config = dict(
    encoder_arch='vit',
    model='masked spectrogram model',
    dataset='synthesised imitations of 52 everyday sounds, one a clip',
    train_examples=39062,
    n_mels=64,
    hop_length=160,
    input='log_mel',
    win_length=400,
    method='mae',
    mask_ratio=0.75,
    loss='mse',
    encoder_norm='layernorm',
    encoder_norm_position='pre',
    encoder_activation='gelu',
    encoder_mlp_ratio=4,
    encoder_head_dim=16,
    encoder_fused_qkv=True,
    encoder_bias='none',
    encoder_qk_norm=False,
    encoder_parallel_block=False,
    encoder_inner_norm=False,
    encoder_drop_path=0.1,
    encoder_patch_size=[16, 4],
    encoder_layers=8,
    encoder_width=192,
    encoder_positions='rope',
    decoder_width=128,
    norm_pix_loss=True,
    decoder_layers=4,
    init='trunc_normal_002',
    residual_init='none',
    optimizer='muon',
    muon_scale='match_rms_adamw',
    lr=0.0033,
    momentum=0.9,
    nesterov=True,
    orthogonalizer='polar_express',
    adamw_lr_other_params=0.0011,
    grad_clip=5.0,
    ema_decay=0.999,
    steps=6800,
    batch_size=384,
    epochs=66.8,
    lr_schedule='linear',
    final_lr_fraction=0,
    warmup_steps=200,
    weight_decay=0.1,
    adamw_weight_decay_other_params=0,
)
Rows from block 4 of the encoder, named by matrix and row number. Rows with one number belong to one attention dimension. Each number is 128 + 24 x the weight over its row's rms, rounded and kept within 0 to 255. All counts start at 0. Numbers have three digits each. After the name is the row's rms in percent of the matrix's.
# v: attention query, key and value (stacked) (encoder.blocks.4.attn.qkv.weight, 576x192, the v third), inputs 0-191
# proj: attention output (encoder.blocks.4.attn.proj.weight, 192x192, transposed), outputs 0-191
v.82 105:124103152172134132146101126122151136162137142176112125094139143126143157109106069118137130123117140123122128044145129109120138141130122105119102110093100081078152131134130113144090155118116136138115136132118145139154179130079156133125130126129144107110171156152136070152090130123087105106136110126136137101094168130158162145148124124100090102098100110172187126103118127140132184172118111136118142108153095132115135161162106101146133133118124138147083142113119121136133126169179122122111159154132126147141081118142107147113128101117117089151164155169110099166102131149141146128
proj.82 109:102158129148143064117168094115108105073173126087146144103115105155098139163149137159132129114108095145137103147121114120146128126157159126131146109128131165142130154107126107100148140130133091128113116109112113111140142152105162105128118132144109136156127131125136183093150129156132108197105151125127136116134112141098077138103165160135148135137142088106083110150119058126135113079147129106163126139120098134147098102112176112133132144159118114115170125100079158114143147131111103117150096152131135110109148154111145063128143167137164147119136101128132166115159132163095142095
v.83 107:106157104117146138135149146107149118108124150160127136090122144123109106129107084181147139184128168114141145122152120145118110096121118125140182139128089081144127165112166117065137141130107128150126166184162108132096122129091121113097123100136131100103172107127104151140111114117120140123145103107096147154116152140126099136076118130161185127120082152129127138141148158141153153114090131173104120115140120146151136118109106133073141121112113151142157127142131133133126117127105133135102141104137130192113127179155113067088145124144111089164140100123134091160143123129125147177
proj.83 102:083156150147136128109135117146106141115159109154146140146109132137159089117136141087122122120131131182136079074117121126123137178100130118148103115161110119133105138120100192157108103062129150114133101064102150139116107082167136126130166143119119140128124131158122139121147146144132119155135121115142144077131114127095147091190119132105142120131144114133125137090106079107092123114150144087138142142124160117116083149177137116204109136181112115132106130114149146138136134131140130147176136119123153114146108086106124140172152119112110159131095114133116154086117146147123151124
v.84 102:135120122119110187148124120141127125112148129164093117146141150144112078151139173126115109132132109129143125135130183117133193145148115134151107120112142034114112159120135194123105124124108150118120162095139111136124135116145170138127101112122119113098130104161154119107076122120134121140107126120041155124148144136115078145109135084130141138170140093163144094155080104120108125117134133153147161132094134104164141123125125140131142133117124084103112162178126109122137075161170142144135130101095134138100125137118165120132121107116112138124102131137120100165156115127149108162
proj.84 096:143133111140143108133099118110125129096113156113133103146093116132136157135092133141114110170141156096137159095097090125127095102147117124102118127139114161158149086132129101144127126135157091116149086134136121158156106157112145119149131163122190161132109122133106137112170162157112146155133148139186116131111169090128127140142148182126084108090132142133146196113138156120165105087120107165127138107140131167119124146103161092112062104110130122137134114093095175141139150125099125159104143093116124135147092138134068138115133119112124114139133138127152140093083108129116161177
v.85 100:131093128117086146081083155097100127139144125076131147117127080137131157076153151134168110136175136130138123137172146099113143145159142133151096120133110158143105111111129127120171153111099076117137137142138130116156156145119148161140131124102161131190137175131112127123115115081077144162170113149128153129161080127156154077147119142119107074129133107151145140133141117130140127151096123086129118142155132104124128140108127130104140094153188125121123144126164156082146100184127137109141123116141110081123101127115136116125182162113130113126118151099136124100088117125140114143
proj.85 092:129158144135140093141149120133114122102147127159134095132141161170106167179141089103106097104090133117098132110131158123131098123114151089094140119144121129132148139148147105142107138169117140129121148089113134122119117138131118092122126111129080120097157135097127139133107163140155117085110141091152153127132165132127135154107142117112147156123132149108157148141084154140101130153171103113132109066127120128152177116149092109122151155087104113122172134158113113146095136125111110144129165180150079186138102128154116095118129148095169149156078078144091132184166138134119121106
v.86 105:109183112088113151178114100184170125139135153163120092129137124098146157077131127123129118138145166173142085145127131150117092132107119139156106120136129073148085137116139125161130157116124129091072083145126137116128113094120153108162104132130121158148127122127097128147166148133132099125130103084121089130148155118143138128115097133121125123152172138149113144107113148090119126089125140122136128118095103182148128126135164138123142126128144114126133118093209169117067124144096137089124144105095156121087163131117154135150140083139141128145116117153130117116118103167141160114
proj.86 100:120101111115126126142125105132137139158085106103121119127141154149181113136095119148169158162123090146150136124140131171102163119138144131104133124154113146130187110123149146090136106129145112146166157147166149112177138147143110131120153162143128075101132105164096127092139094104135147181139152137153132131124132135090133153107135099119138101099080124111124139162110116173109118111089143083149102145125155130152133107109146085121130113082113114121161135135115088167131096107153124126178117118125118174182107136136126099126106118136093157124079194115100125112125120085102108121
v.87 109:143104162138135108121139108103130133144133160156126089066138123107110156144152120103120135132153125142162117119113113145129135152148161167155115098138127142085098126133100144110109108123184118167133107077143087145118117116177100127144115149112143128162114134124125129106153157155129142134091143132151100114144097109143125070095119113142169117156142136137148093134145152124099155121152112137147106182129120165109146132139145059148092106159101124144152088152127147105145110138133117131112116125129130063096168113075134123108161140134169139150093146119095104126180074146150091112
proj.87 098:110156101096124149109122171162130124102084124122119083157108132111134130143144157137135140146113129114119175160138184132131163096152135108111139140132118137145140129099159131170106155159127120133122130163153166162166162131095169159137137097139125109145141110112136167093090131131113106112154111140121158123074085101130109120114138158117149141134118120127146140116120103138101115097122138103098141100107115076135121106097111144076156137107170160170142147096092127160083131142121126133151143108156156182125103105127090074144138110117064114121153094118106138156075148136115131146
v.88 087:154161142093189137153143185163100136128167116151102141129103117137127079160088102070093127136156136120162139168107125130131128097136170145148162084104132109138142108122102114101131119160072103134144126121097118131135134122129133134105170122117153192123169134156099135137123157120129113149161101096115124126121094118164096117134126115120125079126175084111107138135124080124137140131108136143141122148137118115087116103133155102142083145135083153138153135142146131160118114080115158139121128095101126152074161152146135151122082116127161131117102112142121139167136133111098122155
proj.88 089:110133155178113164159102110143113104100140111133134134153131173095158155114115160143121156095121150161102118134130121111101112134084113128145103139105117160096131137116144125131144118114182131158152147142172118127140174114116136120133139120141134135144088125096179144101177045122107097137107120151129106152100132118083170172120137104119146172096097114127096134144132151114088174105132090142084135125097144154153126144129152147142148080142156113122111115128137110128147127176135132145094119128117152093147125121134080144157117147151115130135138141111086115086136097167114122071
v.89 101:147129107081156149093116153139151097136140145106121085156151151122129136137129150134120138174146201112142105155092150133137123131151159141108124136140129127172162107152150149095132123105135155085134091111147144126122149100142104141143143111111103130142152114184150124114137118103111121120117147147119129108082135168091079122139104114128160169115130131176142120146128130175106088105093103109122133117111086130153147131139145081087057147129138150130128106117135075140134101176123105158152156146109159132103132120102154086149123103151092133134171140086139130105086112100117150115
proj.89 095:070130115098140119135091100089133161087145118169130154125113124107123102118156142108137152126091109133141163133170122148113105113104105136160107116091128109118099144117148131129130145131137172158146165135132161131097102147136147127106079182098129141130115153146116155148158146129146097109121087129114106113118121101127127105129172137154093099086093135108128157128111155102128165129103134129080102137173133139151161159132113103147168130133074133166135158163135177164130140100138130117110119088144111134166095116163106128104145113084121119110090126138150115158154171118091092173
v.90 096:154107115106132133128150121109090145141112121091132114079167108088142144113134127130122148155127135109172140119115109177108110099172145109102141112144156151138127135167116081112138111110128112137150129111076123173127105144114141132106132130122118151171117170048181120157146107134112111073130116147164110128166117129142148114118125109105109099123140121082107137160179153122112131170111137108147131121158151125098160114126126124128118132152110135155100089089125112131125147073122167134078126127132091108185120107112098136158143142151136160130139159160163100138108129147151185114
proj.90 097:148172149142136117143138136106167144127132161064125137175114123133147113075130135120158126105126119141093130105129136109137172113086101148122110131105127167109142132144109121176104124177158146140128100152149109163119137149162083123133094100176121117119101133149124139101086142096151126136119153086119121120113079127145127160136139127141155155127147153149089091109141099143126136156125129122131118141121087117171122110149103137087179167110138134134144175133162096118138151117129120118151095166158100116075125107145166140138102112099142050149142117096088121132136143125108112089
v.91 098:115145112150098144140096157117172143133144134158078105137114103129121101164118176119141118163112132098112138130113106095170167106102125084111087147104161098111118144137077144088158172112172107169113166131119079133137112115136138127107128146136144114111100146141126125156101166139121121091141165134136118130147150102145121119084146078139135065151097150118156097125132126069079116140128139109136118125129128178182128119081136105171110102112153118139128156107147129112143141139157155142120122153107158162170166149144124138116112161164107124130175113134104122135113126127119118119
proj.91 105:157113129142174106128119150129131110128115157077156126142134153117140144132134112114123139143159147161149141105160077137096074182152154147148128101121145145155119107123134085111144123136125134120108077148161153097103154163097113116099112094145161183173156111115144147104133131119122137135107045106182168096099099109131079115166138167153116148120154076082142122125115142200155113120147145169136133134129128107123115142130135149101153132134115173138150083140104129127128129118097077114143123132133112102127122112128129132136122085089115119107129118111145111119122130140131138137
v.92 099:145127141143152214108155135143098125125071160140146127127139072118146140130179145162140120123128131140117115128092131153135138120120126103124142106120163148162115120127134161132095141138083088120116083134088139123100094109122174130129162134137090133145142113135124144123121119127126090145153116167064174106110082160132117103113154134113164127118191108093127151157104124129097100092158171100116112137125096128098114101119120108110132122122127167130152111153119145155108077102129129137126137147201127132136129108161124103112162116155134120147139119164119144106163090134103116160
proj.92 099:134141112110100109144106138142131130113121134148097134183115126131126092112072115127137163160135141113093123108108144093139139128103137116131159146141080095128186115083141111138162126154112147114137164120132119149147162117134077149138130089102133133102109154127114131127127130156133102129138145126128102146132191101115182163137097101121087120160142149152119155134134138078137153118136128138135149119109150089174155161099138127121165095114136153157101150105084109119101155133149113185085108122065102124133102159078088159186130132104124114153089124125133121137118107129159144142
v.93 100:119133143146163139115123099136124130105118135119154087090117097118186128110127100180135154124097137113104119155103124146089159129143135064082147119134131126134165128148122105124069112135149107116106131167152124132140132108151076089126163107147102148140108132087103155125153131186146145088120153122117134128139117124129145135099122159135165116149138137078149108145133121153111107090148087124080099137160124128144123121130166105143131085105144102126128151104125165163125151144151097152148144196149083133146120144134120089129130119138158168103171106144090152166116113149124155096
proj.93 103:125133122081124130131130194123123147132116142125085144159134140099132085133138134123131127131142099137136099105161121075163121132123127138166122141091113135113179145138126118114166145090092171135116124165108112104118154141122138169127130108140111100163156162110082126112074161111160134132147126106148138132123112100087089132090173070143115111134138123159148107157152097096092125160124164097150123116142175106096109133111089096117167108139123146150105162170115094110141109136121122128105157109108175132117127128116112179130163139173141109156118132120167097093131144160143143133
v.94 104:119129134127132098129104116127103128148140159124148125123124123103159133150116119123075115137124139108133119094126130112115158123142113086150173148154108175138138125136096144125132163132167184182111100106096189144132122146166101123141125088115096133085152172150130144111119117092121129114183098108150160181121115123146130145086145133114140107147140111124137134124137087105135150085116060106140181137106139138136127106138121119096124139162115128153135132129112109141144094127084104116108119171114069097125127135118142158154094127111159149133117168100107163052120162143118116151
proj.94 104:091133109141144133118131168122111135122095153158121141135073145166102111104131133156128158141129104147131157160138157115154140123072115136097080113079181122113128106101137087109173122124129102124170165150085130086149151130088161162115121153122148092102126132127119132141141159173143092140090113101130146088125151122143129121140117107140100153110123154165101107162150151111159100170097180124116117139144113083140124113127115130137160148123141096114133095139095116101130160139162139156115157118116159138177146076142131124123130104149141081153124077121146123150142116118104141088
v.95 094:105128090133141111150121158155175104101114157130141119105177104142122108131142085066075130123137141137172123099107143083084149138103106135151075116126168118101112101113136146105142138136105143108091119186121081138150119105127110158136116092117161150130135124149089098133129138109183138119181120151125158116088148148166149145099197100105178135113135111162120126133109125121140167138115128130143141125139132112133130080138132139118114107106111129111150157152125136151101133107131127107156104085140132161130112133136137105129161102093106133155132167146176137164143130078126133141
proj.95 088:140133166146126134084126142068120147136127162118120140160120148084116114136093182157149137154111111106131105099118079133180116134132145127106150146142118143140129121101108165092125135142142101135139159144155141112134135108127157094127142161128097090144121133164159129078116060123093134133069124145110116100129115102122101107163094185139104140137113162147156144125166135134089160132129124137119113139126115131115183151094136105126113106132149130093133107100113129121148135148121126144085132173114150114136146106160104163151154112150119157095075102177093125134095136172129156098
v.96 107:129129127121145102142117160135127108111178157114112169147117159122127112138197108121117138110133129106149101108139126156126156085128159188129133099130153110108135107153126123088138154135095138130095119156148106130139135139076129131097122093130102125147165116138118150113184138156136097124163116087077111116134134144128116165117108082130150155152104136134178166134117143133126154105121141123100118107114159144144129143144157132163098092111118108094042121150128147098114131157098106130118105076122142121126147150144136133126168123104089161187126126102107106173167158138114106102
proj.96 100:116120148170148190096099095118091143138104074109090112125113111140143104152098167106128151157117109129118092114070124122124134193114113121105101143145121141140181104143141150118111103132120141149131148125158154143119133172156111156102144148151145112112093118098125121163128110139091112099120175176183110118116127147140124143143139151135146109100139138104092118131166099131149121116152125117139105124182142138133148139067135099110123122134144097128143138104119111158153113213109133104147158136138097151114128126096118102159121097145144130084126118134124116119146127098160116178
v.97 097:148072133111096136134144126144165132158109126153137146147136109124119120141109111144103089151086139072130112135129117169104092130069073113149146156137084128190127122136127155164098107114145174119125142153112156130116153148111132142132137119146155115115134132141121101157120153093169159135128109117108153118106091144134194127120149146125098146134135158081118150132114109112129176125143096158101136105143114169114137128111131155121108121136090169141063119127137139153107116103177146146108142134152154172130088105090129140125103117156095108132158097114171136092114117122097102159
proj.97 090:102167104137169046112113079079126098124130129140120129088172124135137148109165133121159151119169125145062104121132121093130121152144122126121143105133174098139139111108125114108152113135159116143139097129159084121119148089153151141130089156137136120117118145161134148119145119140121095165111146144124137137136139114155125158121114155156119117134136099173160106100118140142136091093106147134154089128149103119188144124163118085122148100134150102179195151141118145111148125147126071138120129111084113146149118137140164142086120140097121160128104109137118113139148138162094131104